From a checkpoint of a small segmentation model: adamw at rate 0.0014.
Rows from block 2 of the decoder of a small segmentation model, named by matrix and row number. Rows with one number belong to one channel. Each number is 500 + 50 x the weight over its row's rms, rounded and kept within 0 to 999. All counts start at 0. Numbers have three digits each. After the name is the row's rms in percent of the matrix's.
Before each channel's rows are labels from the 100 images, of 14976, where the channel reaches its highest value: "top examples" is what is common among them. Only what is clearly more common there than usual is listed. The data: rendered scenes of coloured solids on a plain floor. In brackets: how many of the 100, against the usual share in percent.
# convs1: first pointwise conv (decoder.decb.0.0.convs.1.weight, 192x192x1x1), inputs 96-191
# convs3: second pointwise conv (decoder.decb.0.0.convs.3.weight, 192x192x1x1, transposed), outputs 96-191

top examples: jack (50 vs 11.9); count: one (44 vs 19.6); largest object: jack (35 vs 4.8); star block (33 vs 11.7)
convs1.64 111:577511534534449564507525503535518453468412525414481428497444483533566488477538468457476519473522468361461477510420536543473497656430470387521404547503518497472515509509512462485477510443457488490582412473499489467552543446587530453498537470506536543509497508555489499514475414569380511476
convs3.64 120:492551495489526494408490422526483525480471523518480487515484448449583516518468511449483515484514479474430611553407490612603504438599480523526517490497519425459536577429483426616493437498546485445487540393399468517566502501512533468492374524461519479474530486509546599500520480569445533561

top examples: cylinder (35 vs 12.3)
convs1.142 094:537505498435447467441459472539461440442407506527537471470498524521494506601508487468457412536471482549495481669426560492473560569511553485523572475482343501567472429566493489568478553500563467432558427466496449385469489488461548475482500475526469499436445422524457490615460486465487510527
convs3.142 092:499486427478470487576517499454426484540486424481393423554501464533550553555500583619493493554536488494511529415546481531471628472461510525451491490514447532385482514576515521497499436467575487447475509574524521475504440489575341489481464507493510447576542421541507435427493515550547503505

top examples: star block (31 vs 11.7)
convs1.85 106:487453518488446606550474480506432527452467531521550434503588546431584467495537523485479509438563594449499391413554478483564419529435507471571490568533639485443479473490531370475490510479470486561532540468639474515546544498501600471526540453457544487516387541504579458485565495508422556537
convs3.85 115:561491538530516441432503491456509523507526492482596394533443494521474560508541444508563534544526538484501449460441499406485477504521505515529537530504587518455517427512534546471476535515474493522486514523532470554631512490449499473560481505466497605492548480515579498621528577535485532409

top examples: tube (54 vs 12.1); count: one (54 vs 19.6); largest object: tube (38 vs 5.7)
convs1.172 103:553498564396445475492575617510470454554417503507500436494473460486490516537538439531525483434500483496472459507544530497522515454445434451482472545516420453478520454466441444465425532428498528474436475422471516452507495545507448507588459516505480463439513541576369450502519416454552610534
convs3.172 102:463512560462564478431468436469499476474491526494396565467537457524482555607521451491393435587514543548542566530547496504473489569462526541502580538462602466513464453427523541576511546498589471498453497496497569531512409370484449533466512529575505489470406516524510438561460458480486476528

top examples: jack (65 vs 11.9); largest object: jack (51 vs 4.8)
convs1.169 101:580530533426455470473502516533490487392368559529516445486553531459472506533450518426528415442502508539525516613491601459435515536502503481591559546497470501495514430484520479445496536510467474475530545505448506532448484459429602413510435390461465513534484455488488393568519493462377465516
convs3.169 115:470485496513477575494490518481493483441483383492454551545434547497513510563376460528491429449461460524487442451506479504479455431502559542482506507438482444560546533583605367497468434431557545471464619439552540567547435586547505452479573512597503472548580508519450394514539452510495523564

top examples: light from behind the scene (53 vs 25.3); count: one (51 vs 19.6); tube (42 vs 12.1); largest object: tube (36 vs 5.7)
convs1.72 106:614493483557518458483531597461485474461421493603492447519501557468485489628509490442464445365476506486514485520535525466459534539463516471527508462509453421466546409470469388530490449493444433485559437491486470480467478518422561581536434427440426516517540499531499538594512513449484524531
convs3.72 092:414551604518521496367470441486491483498402559594407508506582500579493454589514460410540410555512527478548502601549396398528515506517491548531497532460579465533522475528547590439540539465527414477527539520509535535521447460428454510449472470524546501498503502548430488556444553632536445533

top examples: count: one (82 vs 19.6)
convs1.188 112:529383505509478534457557482514539452493505484567526499426556570557528560474424530570490450438555404544584504509383516523562498564438548449514567593494470544497580558393457476455433503404433459565404519492499503507610508449519519421478496490557529399516493441484523576547537457431523520489
convs3.188 112:529488535548475452408548540481534520514454487408435527562431610463486470488409537462479435493505435496393451529470494511417531423513502518499501497514500484455562549508570434521484474451554558468507535462580529539541337479512426436534633597593492584534496461517366412561484521545498504565

top examples: chain link (67 vs 11.4); count: one (51 vs 19.6); largest object: chain link (39 vs 1.9)
convs1.132 106:476496424522472522468495509530532448500507566412440439518449528430469504520394587547593572542428508406439453508508420483287489415521603509519552563477455551501489472523535490559495488453443468447525521386493585433440489472515511531552531473563491529592455521520567438411499529553475517469
convs3.132 105:477486585503488490449507480543444485531515453468341494597487567436605471477454526452533535500460431504506538545527421532389544491581535528478502498481483446513503563481554510467571494446499553447447556478613568551491635525538477402472511492527468529525505469487436515497568517605459501591

top examples: torus (66 vs 11.7); largest object: torus (46 vs 4.2); chain link (38 vs 11.4)
convs1.13 098:502544457482427541515479501533518537490555515490443432550448564470530553514481508623575555508429490440473457423493479461477519513417529499541413419476453468445524459541470462503461499528529489501506474480505501464404546432409565501474570460546511521565487516526333563456493486543537485489
convs3.13 133:509547577481485496498554489515465507499517460443538433511471522421446403466447496500541547472430449567529538510463520488408482561486431507549555477550495562457463470453470480487513534441477587491543587485520469548539466514519499475648544480423517458583528470529526538515542588516524461534

top examples: pyramid (55 vs 11.4); count: one (43 vs 19.6); largest object: pyramid (35 vs 2.4)
convs1.184 098:548493601412486467539444443441467484498536469510517462427487515521592444457502505423368540508461508539509438485477552488628513577527543494576514518537468447442495499418458512492463476476482402505470457452438553545578448471536488457575470462428453542538451492472493498415548501535516466528
convs3.184 099:440560570487537492458524497481408470511543441509401468550488569593413507427459534536479460416471459471532519429489539439514558551474481494412519503482479521460554496600549459502478402565489587495442474535484517488538608480623462496537529517635506553497524465407498475520467520483436516506

top examples: cog (74 vs 11.8); largest object: cog (62 vs 5.8); count: one (52 vs 19.6)
convs1.88 099:545491485286549523500575551466389547498474566487532457492460567515535581546518420449522527576472450517518466479499569432501501482501478451442544500444545448418525441432499484475421518490484470529386504453523521547528508414488527505547499467551457502521445570453478491403543419440513556556
convs3.88 100:582556471479502606586573516452546544436529599477532507554470494466555444390495537507619567477490468483486422516532566503576562506512451520501488518423421632528525504503433483506475575458484488540565502494515429543543524530528412602570489479458434535552566566490504533444606528463511430470

top examples: dome (73 vs 11.6); count: one (58 vs 19.6); largest object: dome (53 vs 4.8)
convs1.139 099:564527503629495521575460466498524609476590500531507543507554517525514465517461538454484532415504435522469411527516415428482549469486436536557502559467405419421484470489466456520513503568462503481572533567500553520414530470382551561565431429482383472625489490534500506581506516504460525559
convs3.139 097:510522570592459437504477476579509485476493464546446475450504427508552457564534489429476546455520458588523466473463478450464291469529500478449491530437607452504459420526468510452591486493531472490447577570510499515571477491466568549380524550414477563455534449525528523538440454551499466554

top examples: cog (42 vs 11.8); count: one (41 vs 19.6); largest object: cog (37 vs 5.8); cube frame (35 vs 11.6)
convs1.62 106:484442520391470472558554516546491569526446549533524439466550518432495601536533438479474421487488459477533475501513431460545528526459487508485503539522536462520516452535545427553434497408491466574440586431547467422427500476519522531601460473540492409525496441596524484502513469473509518453
convs3.62 122:574552513522440481515500561456524489479535540481580419574515498491505467436539632580513542467551434475442553499510580468532531471497533541502525588475517537481514455538503569521513462463394540513420505561472430474534496470598529494457473508516481511559563489405552570541562544401501552507

top examples: count: one (77 vs 19.6); egg (51 vs 11.9); largest object: egg (49 vs 4.2)
convs1.100 084:467546459458357569430527574500444531501560433458566480495462563480479518557510525495567493479462462486528436595599539498420479514424536556453540469531535579523515413565494500467548548435522568473422419473568474529513508525519442530478472450531553541517475523539555482475458555562552498520
convs3.100 079:436585571479516557477569404464522512460425535429488525534530470464493466450579479533491388542429511503525493486530483488333561538527507469414498580518558489534519505460452504510541511511564522565627565496584564523464378429440453489505600530472500476547475556570579558476497612478476512538

top examples: tube (61 vs 12.1); largest object: tube (49 vs 5.7); count: one (46 vs 19.6); cog (33 vs 11.8)
convs1.30 104:495449548468475434455599531533476528606409494474525476456571513501485547525486446485499525470554443450539463374590580493523556470454502497491524581457518483513548478399509457468402520429554342592444444497453500416492521462469549491565486516573490439531556487551478466549462481493583542542
convs3.30 105:440401539505531495397481499517502512584505454484440602478475537567420576567550455506488433451533548554582407491487417508444474512497515518563532527475551478523439518439513465503533442512577492508528505431429520525429493563492475518471503436542517439400443568555523456432525451621471402530

top examples: capsule (58 vs 12.1); count: one (58 vs 19.6); largest object: capsule (34 vs 2.2)
convs1.157 091:597463474368563445485500574418381447444573565512494475472553500504544524517516445495511551497539522533481503499456523529493466460553510454534504528526520451477540452487586519504447550470446519404505533440531537543500584509522593522508484476542419480515481626452521481484612473536419550537
convs3.157 083:392504472568580457415489522488435480541430523547452502550538506517492590524508464573472506449614489445522532392460499558441580520527566351485539509515493411459530542531531516517590474616483482397485565460523527459512522486504523492490510566557640499540534444421525522437415484551488438564

top examples: count: one (67 vs 19.6); star block (30 vs 11.7)
convs1.49 106:571472470479508478448557489454496439460541553447516441499599521422539405489525451436317529476551499495484446574605520432485525494446530549474404474476467477476491467486519514584574543518501530407497512529509532539453508592597417551505513433465469494506457501498466581464512530511418496528
convs3.49 093:548513602492545398508458521519541531545448463496551416438609530614478465553528477403466467565482546468467482451566554483509433457446521436519423540492608456451495517515452607532526566508480486473498485608517533505469564417504476557476544444493506485512489517465532465480415441390570484521

top examples: capsule (62 vs 12.1); count: one (49 vs 19.6); largest object: capsule (35 vs 2.2)
convs1.52 091:489358477491408503470461556463463545463539521521495488478548487405456392484523471500455520518455582456545426432466547448490372479512552489541457549536484470495629338490576539482460565545466524502544450568445484455488509438469415441545536512471481520487447616509525464425533459487515556566
convs3.52 089:513582493508504504473510482461488494506478519498619580457555448572468486553467549436477558516489560443538627518486507523592497527413529534495389520542410476468553483429566610544457563522473524497493464471468455576512504402397503476467427444528483483531555567583487419455489508455436606471

top examples: capsule (95 vs 12.1); largest object: capsule (47 vs 2.2)
convs1.122 096:589451407508438474496563519535505498489558550408489359560529450466475468521489469578539459542454546401416430491482482396480480473412538466569429504531387511442472367520544476572502472506480466485567455512504432419427522436511477557513564473556454454524438562557372533453493423505444415560
convs3.122 116:500469468512509484522474465441496494494472508524430564489577430632555494551511552519488479490533591500561507448566452475608555454539592484506465537406433439516551552561504559502547509500531458482519428522468529495405437445513436494359450540560426493427473560493554473529472437485454499418

top examples: jack (44 vs 11.9); count: one (42 vs 19.6); largest object: jack (38 vs 4.8); star block (29 vs 11.7)
convs1.112 113:533412523505480474456491524478458509577479481590461470442554578407520486518556461500423447512553506505550512479473571500538461555472615554444473510497483494519482442382630601456424529434463469465511473537516393376460558536489451514506512444565480474496514438575540452519515484474548546494
convs3.112 111:501555514434467487507461478531474473432570458461515517435458372506517531499533436553490423399475555543530479563485425494514444426577367593519496551423442496530547522460461474540475515439594474501486532561575501430512503577511517520552445530438483532517421481543562490400477507499488527613

top examples: cube frame (73 vs 11.6); light from behind the scene (55 vs 25.3); largest object: cube frame (46 vs 3.5); count: one (43 vs 19.6)
convs1.180 101:549564500463506478418382562486523572596526632484501477398466537426445486532558520538498509451479469428472456556518401433419529488490544484526480407438471438489528450563506453500447448481512566493563515435467563440425521555495477528516478535434613410556529408583471471506598551483539532426
convs3.180 123:491409460471431433413417575483512484512544580487552454466450551514447548463491512548473561455549444456489518476486512467481418451439518576554516601405566526566496478473567501496436426496499544547442557483537482417465478512565591434428493449518529587458525569499497537558568455393469565594

top examples: spring (82 vs 11.8); largest object: spring (66 vs 4.3); count: one (49 vs 19.6)
convs1.96 105:478474489456492500502425535466554505507575467458471473405456599488471530439559492408548534606451474525523469566448460434463482385498483498426579456448528431452528435540559503456427444514487588594508526406545540506439476517460426523568454527508497548571517484508485610394581553513523535404
convs3.96 101:495557445455513499478544505547577501491559530505553508425433569504424537428533505458619554584528493436490487588497561480587483490509528491544464524467457573566441477508487463483389415405447566563541603511522475482498559572458483491445482479464490505538524498601547453513585505441539496561

top examples: chain link (54 vs 11.4); count: one (51 vs 19.6); largest object: chain link (39 vs 1.9); torus (30 vs 11.7)
convs1.164 093:484551488484464497559554471525531462490511442500554472443425545519484475425480439647479566580468422530482531501473456481517492552522473620525498439465461511449381472493500523554523492504525490452496434449495531553480388535563535569474582443489513527572528496530578508467555438534587414523
convs3.164 097:507531546471418519609476437525487469502478511424511534507494528647492484483486495508504402475495470636567473527597592481536474480559481575416480438445512586567445453400545486500546455553439462555527571585491492418510468546523476535522433507568445455589474507436591493405561442477442511519

top examples: capsule (91 vs 12.1); largest object: capsule (47 vs 2.2)
convs1.186 106:463529520500480445588499483403433470530527457650510501523483577561501516522503615413526501512490495636528460534590591499606563472504545554464464425408551531560505511437510549531452438513558455454444467459433522571541467475393494480516461563410489547432508532444571496490573550515540441582
convs3.186 111:508478414511501493653538531526529473434610561510526582462589462579494529485590490522517468519571612574530532499525526461475527521377435445473470476517583562550419488466435452475435506460484367619474442552501459479505530469396545586487510441492538500529579511501584482472502492442447493434

top examples: capsule (54 vs 12.1); count: one (43 vs 19.6); largest object: capsule (34 vs 2.2)
convs1.109 101:599554636477497554508540509477513468467503449582394535513562517513498469499612495452395475512638437567421503442503476393554492473551559532461523448503517495557542479471558568435458448588490501515523454557490493522471489524478520574443499483499481539522520465486595432521485489475461615548
convs3.109 107:514484423497529549604498450536535528554537502532495572373517433542453545499547449548421484569505573579489532568535557405536527516401482422553487524560574412537482505482506542530469524486428470542539442558465474454473354452403476609532540508566524551465508504489531574464473517445557523414

top examples: torus (82 vs 11.7); largest object: torus (71 vs 4.2)
convs1.53 088:541587561526401525603508481500591440534507495455531529460486512450459486489523602555460480587600573546495523594506415438461482465520530504455528502456543471473438495575453535465547422499507487468451601409471510562477451482483451564485410384483461502446471448496595511530526519426486518484
convs3.53 090:539475400528437487545504555558527481458508512500428548408462557457473441511533536593586603437514465480488519473524504468466548455503469500537511505421446543531452475443544567422503494476495496527408419522479499514430456488534472498353499485472447532392518469430550517559584421406556571486

top examples: chain link (84 vs 11.4); largest object: chain link (43 vs 1.9)
convs1.150 092:431457495424484422526500463574452600589426606494507517583509541505539526465534463600422539540493489450446489505421390443478480574518542515478451480440534463506598435541519579552431483430471418521513524505476475423455437505550525428466519530434515370548519451597513379510551437463443555489
convs3.150 111:518475537563568487468550474537470531585506369494466521568488552465485543516512500455482411569527530501468514416446488557511628517530525455474469449622490495465473508491491492484595386495537481449580483455436488574464495531438427521512498539496535436516524471591554412478438473612527481465

top examples: star block (48 vs 11.7); count: one (46 vs 19.6); largest object: star block (35 vs 3.4)
convs1.93 110:475577525472472366476494522511473444486445485544513517499418567601413557464467490544562531499465398572492515477555517500461532399513492521462445498403408502536455453527490590501445461520478480548479485452277569489461482477437500513490501520482520393543628524487455529493438472485506376513
convs3.93 115:490489511448531439465548521458531494499511529574593476571460444541446556544588451507498459452566543511467484438511544390497448487540447477505516496464521522378529484591480400547559549452470545536550472532491497517615415498360440587511543458494418557436504479524483469499500482437490483393

top examples: cube frame (58 vs 11.6); count: one (51 vs 19.6); largest object: cube frame (38 vs 3.5); spring (32 vs 11.8)
convs1.44 100:510513472450471484556474535542585591531479616476487445448436526435470490505521571546471455458485485422511480543477398445479510509482482444530549471501557467504482477648531518487454420437525604481518537410507489446420442450536454484563524533519541409568444432594481449480623524494507546411
convs3.44 111:502590500547471566586553506573451558443484470516480507493529545510532434513486457462556467457508510519545429542560479504551473510566485479518496402592386460467515533520444493490568576429502405435526501520509459655623557469449475528546554511544449448550442432504485455474432456579515437457

top examples: jack (56 vs 11.9); count: one (45 vs 19.6); largest object: jack (38 vs 4.8); star block (29 vs 11.7)
convs1.134 104:400540576484522554511504453492529490520542603562526507435493550476450527515524504492466492475496523476362460495487489507543498538472530538566509375535495442469507534623551534471438512544435508455452437473421552539569524533433505440418481525491480547380441467440423440424532551480547561556
convs3.134 123:477546526516508481530529489457499529494539570502526442442586469517578509500533459633448557529464503523510535545479515475558522624468585495492557476560444506402498482409427493557485491523463469529512500575471423498446489530521502547578534521452500536535566500470576628525508553483437510466

top examples: star block (59 vs 11.7); count: one (57 vs 19.6); largest object: star block (40 vs 3.4)
convs1.42 109:467483545438488618488427451536527514527463528555501406472650542502525544452507427549403504427547583481413528454498474390476508596433515499630462543453503554504515466529549394685468506501518471500460513506555382491524457456444521475501510547529404459515463527537518503477484453519500476500
convs3.42 119:519465537476508409443468449414508532513530480457637390548535465517392499553497448501404448525526537512456465447470490499506394446525488499491530532478572472493509441510513650482510552462489513505506557507567444500525491463487494480579517503393474573448543497509567539526506557468538475498

top examples: torus (75 vs 11.7); largest object: torus (55 vs 4.2); chain link (30 vs 11.4)
convs1.46 101:449595466474454473540475469540566554479553498484471514430494560488445474499390540587593484586428508486453488519367511401451467467502519494548437470498418532461430412509536415526488549455507393473469532441549516444342453555402547474470505451523416493549453552514473519423422509485459481516
convs3.46 107:474456445514477521534462552498537484409512493512447541492464508455536554469483473493489492399537419436420486517535444500539513402494536505457445455468506491445523537582495572492527556489481473472433412471507514516472530544525523495376448562495458612451458433443386492509460446545506549439

top examples: cone (66 vs 12.2); count: one (64 vs 19.6); largest object: cone (51 vs 2.4)
convs1.1 097:513373488498460577571377526464552606445611501479489484460497482451484428504491484488497464522528565495542462566502441495524439528503519505609452481502512475432523402506449528491445499513508563559525485586479410537547516534372407512523482446506522549525430480574535469468505512478508519553
convs3.1 093:469558572543508407458463480461434485481521473499523474587542500495485558646489498508439604500504517479502582493486565532489397511480474535515537493591472416439499390462534562533545481535503545400496569469476429608487510411440495525571405476449503543427613495522438474475504510533497559518

top examples: spring (98 vs 11.8); largest object: spring (81 vs 4.3); count: one (44 vs 19.6)
convs1.167 091:572487520507394564514441556428524509532541486529546440421408553426454460563533512364558513427478451517515461649514465445427463528461526533519568505487531428464616481553480371463475398487492645517504471434476441459508502499382520531563512572496513565499517518474525551486581496541551587423
convs3.167 091:557510512507510421509500513576548474507553464511557517389469486515448560511492500546524540504568580487508451525510609630595437519539464573494564503415481521513407411525488519532418434515460535557449494507475488453492501538530576525390509486532493536492528471489480473457564411383549578574

top examples: jack (60 vs 11.9); count: one (51 vs 19.6); largest object: jack (40 vs 4.8)
convs1.26 103:493435483435444541502485443592474423534521596470447425443565525529466514537422349469464488537575535543493490498418493443528546553448533546431511523423467420423492448402559430480492494442533475492469561471491449500429519478476498522573452546576460468607450385516490374487530419390561513600
convs3.26 106:545532391522438475485430510570544496496472507516489574388482494491507536504405500532495429449485539556543504525506480522569501476518499619538484493442479455612476512528539429536491470424587491459468531528564542461460391565547552481428530467526508404457449534535480419548461472602486541595

top examples: capsule (93 vs 12.1); largest object: capsule (48 vs 2.2)
convs1.94 106:585612605505522499627513379509513478449592541564372545425512529500493510475509482468432509619582465488466455439386536463541547534528500424442500444423479459529494493528471586576420553479538455531480526573521557516526510482462538426476437544463484540557452517518599494553486528468500525517
convs3.94 117:460567561483493502470479510487463501498500480537561506665473552506499459471518516454480436438498482454477501440477520515475445540497543493456455486509525457618543550575469544485512475519463576529498623439605499497574581467474528502501422444458542454562495452554415450526446550517427503606

top examples: light from behind the scene (53 vs 25.3); count: one (41 vs 19.6)
convs1.56 088:550457522520561484579562523488558495460488564509617476457509506528539516605449502504448553497572523484471498548532465502493542480566545431492557566536513490474487457580586457490514537481395479598481585489420449523560503390459550536502471429570458449460572556475525477492481470504522534449
convs3.56 085:570511465525426450590494530559499525451568500419460458464518455461474447490504551489502589473452397537552533480545603418554511435509454589534528630558507550439497482579479587470562547472523544538496477528484489569456469443608481521506604551436430499487537415538538504554520537478523519442

top examples: torus (59 vs 11.7); chain link (47 vs 11.4); largest object: torus (47 vs 4.2); largest object: chain link (26 vs 1.9)
convs1.185 109:499561630523441561544482478498561450503507536507550532490472519411502377533527569492545552427562439464492377520575507448502461512554548524489523602473412504557526541462492513492512494451516444579449541456495513433545424548550467507493463496435554585451483453541556425457485507365549550490
convs3.185 116:480464367486492475431451506538566491492464541605472500404504523412487509585464483474497507541513499451453503424523456522496500414568470495479462424437500466497462477474550604396484528499514432525470514458491533493490430525586488488408498546502491532443520508442518607509484449512549521454

top examples: chain link (55 vs 11.4); count: one (54 vs 19.6); largest object: chain link (26 vs 1.9)
convs1.45 107:388501477477511552557458462493535480612554547474524518548416491515582514496381485582538548500527459460485532521475446506523501560479503541506487560462516470544485494483643474423459483460530478602527482523426536447436444543505514362410479562481510459433464482498433484405488420496529487488
convs3.45 111:514502629543481534597624512481497522549593466420500490611463510533541506525532555597565525404551564586518469454525536520587621645544507541379529457511427520441547515469493501495487491473528483415535446441453495560559495484519463603553545573523480477550484523510515441467527523519518538490

top examples: spring (67 vs 11.8); count: one (58 vs 19.6); largest object: spring (53 vs 4.3)
convs1.36 083:542478449479401586452416486528418483454514451573486474436495557486506475512511467430505385517491510508520406534533442462551449501474564548522300518402461497515550457548520442448444609526497596469556508542432467495551536507366459502444519506495594562491477383541496531570524490511521519467
convs3.36 089:513453424502509382512385505484424517583505454434477444438424479457533495500488503482427578526480446422447490501484613548470505528438547471501526436481537443517417500597455516454420421546453541468438531428434462509351422474491530452452440448508573459457506521511530427521505459543423452558